From a checkpoint of a small audio captioner: decoder layers 12, batches of 64.
Rows from block 14 of the audio encoder of a small audio captioner, named by matrix and row number. Each number is 200 + 40 x the weight over its row's rms, rounded and kept within 0 to 999. All counts start at 0.
After each channel's rows are labels from the 100 clips, of 14976, where the channel reaches its highest value: "responds to" is what is common among them. Only what is clearly more common there than usual is listed. The data: struck, bounced, scraped and rolled objects made by modal synthesis. In brackets: how many of the 100.
# conv: width-3 conv, dilation 2 (encoder.blocks.14.conv.weight, 384x384x3, each kernel summed), inputs 256-383

conv.302,220,265,190,123,246,241,185,298,136,180,199,208,176,193,182,173,198,219,134,215,204,212,242,197,125,222,176,265,158,131,209,223,172,217,215,204,272,133,231,176,156,200,193,222,187,298,192,174,143,179,195,126,283,167,176,197,236,156,128,241,165,235,214,317,193,211,202,139,207,164,346,241,227,198,242,250,171,222,186,219,110,154,199,221,220,175,204,222,257,220,268,149,169,164,180,223,166,174,225,195,169,158,185,217,190,251,216,186,156,257,119,221,179,200,215,205,242,153,242,108,206,196,252,201,170,141,119,215
responds to: large (85); plastic-like damping (69); shape: string (44)

conv.151,171,189,230,176,235,316,191,90,250,153,187,182,166,197,163,159,183,145,252,268,178,171,206,183,234,174,198,226,123,239,189,133,167,222,155,195,144,271,141,228,116,167,249,225,141,194,230,174,181,242,240,216,179,177,208,181,203,191,155,178,191,189,174,242,190,179,184,173,155,203,189,152,205,258,165,225,222,198,275,281,164,148,178,232,166,216,217,147,177,141,249,257,217,172,185,209,197,212,199,174,222,175,223,227,217,168,165,241,235,245,260,252,227,248,228,231,209,200,202,208,194,207,177,232,193,155,137,224
responds to: large (82); rubber-like damping (74); action: one hit (61)

conv.285,137,250,241,215,219,138,293,184,179,140,291,271,193,171,135,209,193,243,167,138,301,198,163,200,207,169,203,240,207,167,180,225,126,175,239,188,212,138,291,170,158,205,192,244,240,170,158,167,168,179,139,215,205,169,191,153,171,161,165,168,184,256,142,269,175,211,250,202,120,220,120,200,158,180,219,204,209,178,153,235,257,247,169,187,203,174,197,184,152,158,223,252,210,218,196,260,222,185,217,224,199,223,221,195,180,182,168,175,250,211,163,217,192,211,158,175,191,243,206,161,149,213,232,239,203,232,251,201
responds to: large (62); one hit (52)

conv.180,171,239,184,221,176,281,198,185,225,170,161,230,221,154,178,206,148,284,248,169,173,260,219,158,268,236,202,202,193,242,226,154,130,208,225,224,146,266,229,269,162,203,210,211,246,200,211,272,136,223,201,204,140,269,230,318,220,143,236,131,277,191,210,243,189,207,288,163,236,152,209,275,189,232,191,160,187,174,182,249,191,184,238,164,277,189,153,166,259,161,253,151,207,255,184,234,192,243,193,178,213,232,252,279,283,195,160,233,190,140,144,175,235,145,275,195,222,181,168,217,151,206,242,202,170,166,217,250
responds to: medium (95); rubber-like damping (69); action: one hit (54)

conv.370,212,229,164,254,228,233,246,120,179,85,164,214,231,206,163,251,216,217,138,231,184,246,185,279,253,178,219,186,194,138,296,246,177,214,150,222,264,239,209,208,219,261,174,212,278,178,186,266,189,156,180,214,202,192,260,226,208,166,140,223,238,204,207,144,180,141,185,168,261,155,210,230,200,178,189,200,214,228,197,241,186,231,189,183,159,165,179,85,124,221,232,204,192,241,111,147,213,236,236,208,176,233,227,220,133,183,202,258,207,177,175,238,210,262,219,220,203,206,246,185,154,81,275,156,210,214,209,179
responds to: medium (100); one hit (83)

conv.374,159,165,211,145,205,185,247,214,233,244,185,102,154,239,287,213,220,181,147,199,211,204,185,233,202,223,243,190,137,199,191,274,162,190,207,196,136,177,213,173,189,266,176,139,179,226,182,107,211,175,213,177,157,274,204,197,230,178,155,197,199,218,188,200,223,241,153,210,169,229,193,184,167,208,154,200,270,326,207,206,229,192,204,178,165,229,234,230,177,242,113,176,175,238,238,241,244,245,165,243,202,170,240,154,211,205,148,192,278,169,170,177,225,147,201,218,195,265,135,212,169,168,154,253,173,229,194,185
responds to: white noise (100)

conv.378,263,169,260,274,271,159,235,209,224,155,240,139,256,170,205,202,259,238,211,205,248,199,181,205,181,136,161,199,112,227,221,266,183,214,275,173,191,235,202,263,220,215,222,174,227,217,164,171,197,137,201,188,258,187,167,159,200,213,187,226,182,206,223,158,212,176,128,148,214,123,224,140,187,261,332,175,138,170,239,281,192,227,197,225,228,171,171,209,128,182,180,193,229,219,199,159,224,150,158,135,136,199,233,265,183,191,165,252,187,160,160,167,145,181,142,201,235,199,175,209,197,212,199,155,224,214,236,240
responds to: striker: soft (79); one hit (50)

conv.125,168,232,221,224,184,211,271,119,186,193,213,235,134,187,189,270,256,277,247,195,139,172,175,176,212,198,154,273,178,179,240,136,172,190,266,149,200,148,159,202,183,188,134,170,177,161,188,172,223,267,173,226,113,202,203,198,215,258,118,257,224,151,232,193,130,181,222,233,225,178,179,223,166,162,214,191,273,211,220,211,198,177,315,167,221,293,138,184,240,131,133,262,172,235,304,222,194,220,208,150,190,188,255,224,258,103,249,206,202,157,93,222,179,170,301,217,167,158,234,173,241,257,240,209,167,244,241,214
responds to: medium (77); one hit (68)

conv.52,191,146,235,238,259,222,172,226,251,160,228,152,312,263,172,177,216,163,161,277,140,135,251,166,170,168,277,184,237,186,223,186,221,193,218,155,181,229,183,241,180,131,201,182,239,147,228,241,239,194,156,159,205,226,224,164,157,182,197,194,185,210,180,224,204,253,190,209,131,229,216,156,217,204,123,198,251,243,229,199,178,164,158,192,163,143,235,250,225,220,203,224,259,129,220,180,241,188,211,194,171,187,191,186,207,180,241,165,197,157,232,159,217,223,151,129,120,210,217,235,238,208,207,242,240,195,195,202
responds to: large (95); action: one hit (70); plastic-like damping (66)

conv.17,264,186,186,192,94,202,167,140,238,293,325,219,221,190,219,197,223,252,179,194,288,192,219,252,186,223,206,179,274,172,171,208,238,132,183,209,269,211,206,210,271,164,138,170,120,207,207,198,163,209,321,114,182,244,172,196,211,242,149,244,140,214,229,163,292,169,147,173,159,267,162,250,191,197,203,219,222,154,176,155,148,151,169,173,179,178,104,166,254,181,131,206,215,198,192,221,213,195,223,194,190,188,207,182,178,184,231,187,239,208,211,200,226,221,213,175,250,240,216,101,176,286,156,207,242,198,133,216
responds to: striker: soft (98); one hit (69)

conv.141,152,211,95,244,163,240,267,235,154,151,270,198,313,235,230,193,140,184,170,223,202,253,187,175,280,202,187,162,126,135,158,218,188,226,153,257,157,152,183,162,214,285,201,202,199,179,180,216,236,210,185,203,158,298,257,136,152,191,290,188,148,201,170,140,209,207,104,214,140,150,182,193,203,189,167,168,222,266,158,226,270,157,202,192,246,220,169,199,132,228,147,207,197,201,205,195,180,205,256,266,245,245,295,208,158,188,184,212,264,204,226,158,200,189,238,203,187,204,150,195,158,163,114,204,183,177,230,173
responds to: white noise (97)

conv.308,244,189,151,180,206,249,231,133,192,245,228,190,176,192,212,181,123,190,147,200,222,200,155,257,267,149,157,228,162,218,205,219,232,195,142,135,184,198,254,219,217,198,203,88,246,149,248,174,259,175,150,218,205,181,263,237,167,225,203,172,170,154,228,214,213,331,240,244,206,197,243,230,209,243,188,202,159,231,176,163,177,227,194,251,129,164,180,190,120,188,174,204,245,216,194,179,133,213,203,209,137,205,178,207,121,152,201,174,193,236,247,205,162,174,192,216,200,188,230,214,217,192,201,244,223,257,284,240
responds to: striker: soft (100); muffled (low-pass) (38); round plate (33)

conv.363,201,242,229,145,228,161,162,215,174,128,130,207,247,224,118,168,175,203,198,185,132,149,219,217,201,235,180,163,201,179,257,251,278,226,161,178,278,267,199,170,215,172,171,246,154,186,174,154,188,305,163,218,159,230,204,185,151,144,197,330,216,193,177,236,143,189,114,222,260,215,232,214,207,230,153,200,187,140,256,237,217,230,198,172,108,209,176,193,147,173,135,212,258,172,202,153,191,175,147,203,222,166,140,192,166,207,174,239,255,220,293,246,173,168,148,184,276,206,266,169,159,266,297,175,181,223,128,281
responds to: large (100); one hit (50)

conv.332,198,195,193,203,181,223,166,213,155,122,219,212,176,246,258,173,198,157,211,196,156,145,175,217,245,153,150,218,228,200,192,199,233,217,170,156,205,250,203,272,168,187,259,240,164,191,193,295,194,186,204,249,308,162,160,269,245,175,166,205,201,159,244,146,158,218,231,200,290,190,228,177,189,162,186,206,204,205,205,163,217,206,152,182,231,206,210,181,194,176,219,225,190,222,359,153,232,213,183,195,207,202,167,191,211,194,188,204,189,193,182,164,212,266,208,248,257,292,167,202,174,141,257,228,172,155,221,198
responds to: medium (100); one hit (88)

conv.249,231,220,231,209,189,244,253,201,215,227,184,209,173,172,156,168,131,198,151,189,156,132,207,205,199,221,208,174,126,186,158,154,192,188,203,221,279,242,147,135,260,157,200,204,238,142,196,166,211,173,158,212,232,119,252,143,217,185,180,115,222,216,198,207,250,230,171,245,208,258,111,150,231,148,291,129,217,188,195,195,302,184,242,235,203,269,174,195,185,231,226,133,163,266,257,305,213,167,193,203,182,179,236,163,177,142,239,185,244,159,155,234,175,225,264,178,164,207,250,238,240,180,159,214,187,168,170,213
responds to: striker: soft (97); large (60); membrane (36)

conv.327,220,261,176,158,182,130,252,249,184,157,175,243,175,194,168,203,200,167,188,165,187,248,179,185,273,215,164,233,99,165,240,213,191,288,139,198,250,265,204,220,190,200,206,107,231,248,180,295,247,187,140,139,228,231,110,168,215,192,231,248,171,216,177,217,215,234,279,188,211,116,202,222,195,256,191,174,192,142,198,276,233,197,178,181,217,251,246,143,196,254,276,218,260,243,169,161,118,222,211,150,198,187,223,282,177,209,221,156,173,161,204,266,196,271,194,190,223,191,183,128,176,197,197,208,173,180,227,205
responds to: one hit (90); plastic-like damping (57)

conv.310,180,168,211,203,179,205,232,141,194,170,204,165,184,228,278,214,226,218,285,212,250,170,116,126,133,165,286,170,241,264,264,250,220,226,220,201,146,192,254,187,222,225,206,220,193,154,198,262,140,214,198,159,234,230,239,277,196,161,150,144,253,163,202,204,170,148,219,236,254,184,229,237,167,193,236,226,126,157,238,200,237,191,227,250,145,235,340,273,215,257,144,191,207,247,147,190,142,156,165,202,230,198,167,196,240,243,163,248,221,221,274,265,254,269,218,243,209,278,174,241,182,164,228,167,160,250,223,260
responds to: plastic-like damping (44)

conv.276,162,240,159,190,165,164,151,218,185,129,209,219,210,157,217,238,212,223,209,225,222,270,170,153,262,157,226,161,163,182,193,154,217,176,206,74,198,237,235,215,177,204,225,284,186,311,179,244,169,157,186,239,237,134,177,238,280,171,152,147,181,206,173,163,140,207,186,209,177,227,224,230,277,224,205,195,166,183,246,194,202,259,228,258,255,199,189,207,225,196,231,86,150,121,257,217,224,237,149,211,149,254,205,183,224,205,172,180,169,192,158,221,214,181,250,199,212,170,234,193,221,189,224,179,219,167,210,213
responds to: one hit (72); closed tube (40)

conv.55,212,253,146,218,178,243,213,258,263,169,254,240,194,205,161,126,206,186,204,214,246,245,139,190,253,219,185,275,213,197,172,213,150,230,147,219,187,259,223,262,213,218,235,188,145,247,213,260,173,201,217,278,261,215,147,205,181,156,258,132,225,244,169,205,197,176,228,149,246,237,183,190,126,226,219,165,294,193,178,162,152,260,122,216,208,197,187,188,230,216,296,177,217,186,243,159,212,164,192,225,193,231,164,235,179,172,121,252,137,187,196,104,190,232,241,268,285,203,235,272,154,197,187,165,196,228,268,165
responds to: medium (95); one hit (78)

conv.344,269,215,223,198,175,229,218,226,263,174,226,183,196,172,227,248,182,327,199,249,212,241,167,227,272,197,219,239,232,227,264,135,176,252,121,123,227,246,184,293,151,174,257,142,193,225,207,263,214,184,223,162,196,210,167,266,228,223,217,247,216,220,187,210,184,217,289,182,209,265,208,209,162,192,251,211,241,167,222,249,235,160,184,156,260,179,160,243,259,197,149,274,233,217,183,142,181,166,218,251,189,216,223,252,320,161,110,246,182,124,163,198,164,271,240,250,152,168,234,112,138,184,249,190,136,133,220,181
responds to: medium (100); one hit (72)

conv.165,169,183,166,210,262,159,118,150,201,202,219,232,154,274,171,186,196,120,223,251,210,228,166,240,131,144,186,249,291,209,261,234,195,142,193,159,139,230,128,154,181,193,147,202,205,204,186,176,170,184,163,110,149,203,210,228,256,188,162,144,152,231,206,261,224,180,205,218,194,215,204,204,183,137,260,150,203,247,133,188,222,154,210,180,189,179,255,234,217,198,179,222,210,196,167,195,230,218,218,246,217,156,154,112,197,160,216,155,269,256,293,303,191,255,172,209,173,254,198,189,234,161,167,226,249,196,187,184
responds to: large (100); one hit (60); bar (50)

conv.318,160,244,201,377,204,166,198,144,166,211,161,169,187,243,196,340,190,122,142,246,205,162,189,229,211,145,234,230,113,158,181,168,233,174,196,183,269,194,208,200,181,231,206,191,173,253,188,135,179,146,219,274,209,213,265,247,221,205,230,222,230,223,206,175,198,160,152,229,204,193,193,278,201,239,143,205,212,199,312,223,198,200,292,233,205,182,161,198,205,199,125,247,190,232,155,198,192,215,249,223,266,177,196,227,185,186,145,179,251,192,154,164,225,137,200,218,206,197,266,220,220,237,142,171,193,192,209,203
responds to: large (62); rumble (60); rubber-like damping (45)

conv.272,201,162,181,262,186,208,99,175,201,234,222,172,199,174,251,158,158,239,221,131,190,196,233,196,187,206,213,196,297,152,242,230,206,194,222,170,113,189,189,240,237,152,256,123,174,190,237,197,240,158,161,190,258,227,205,157,160,253,161,232,228,278,172,168,204,246,174,220,217,247,122,157,139,142,165,161,216,216,226,205,126,217,185,277,150,187,184,207,211,232,192,200,158,149,179,238,244,147,142,293,259,169,157,202,207,217,132,171,132,236,191,181,217,234,146,180,226,252,222,201,158,187,213,185,189,274,263,219
responds to: striker: soft (96); one hit (60)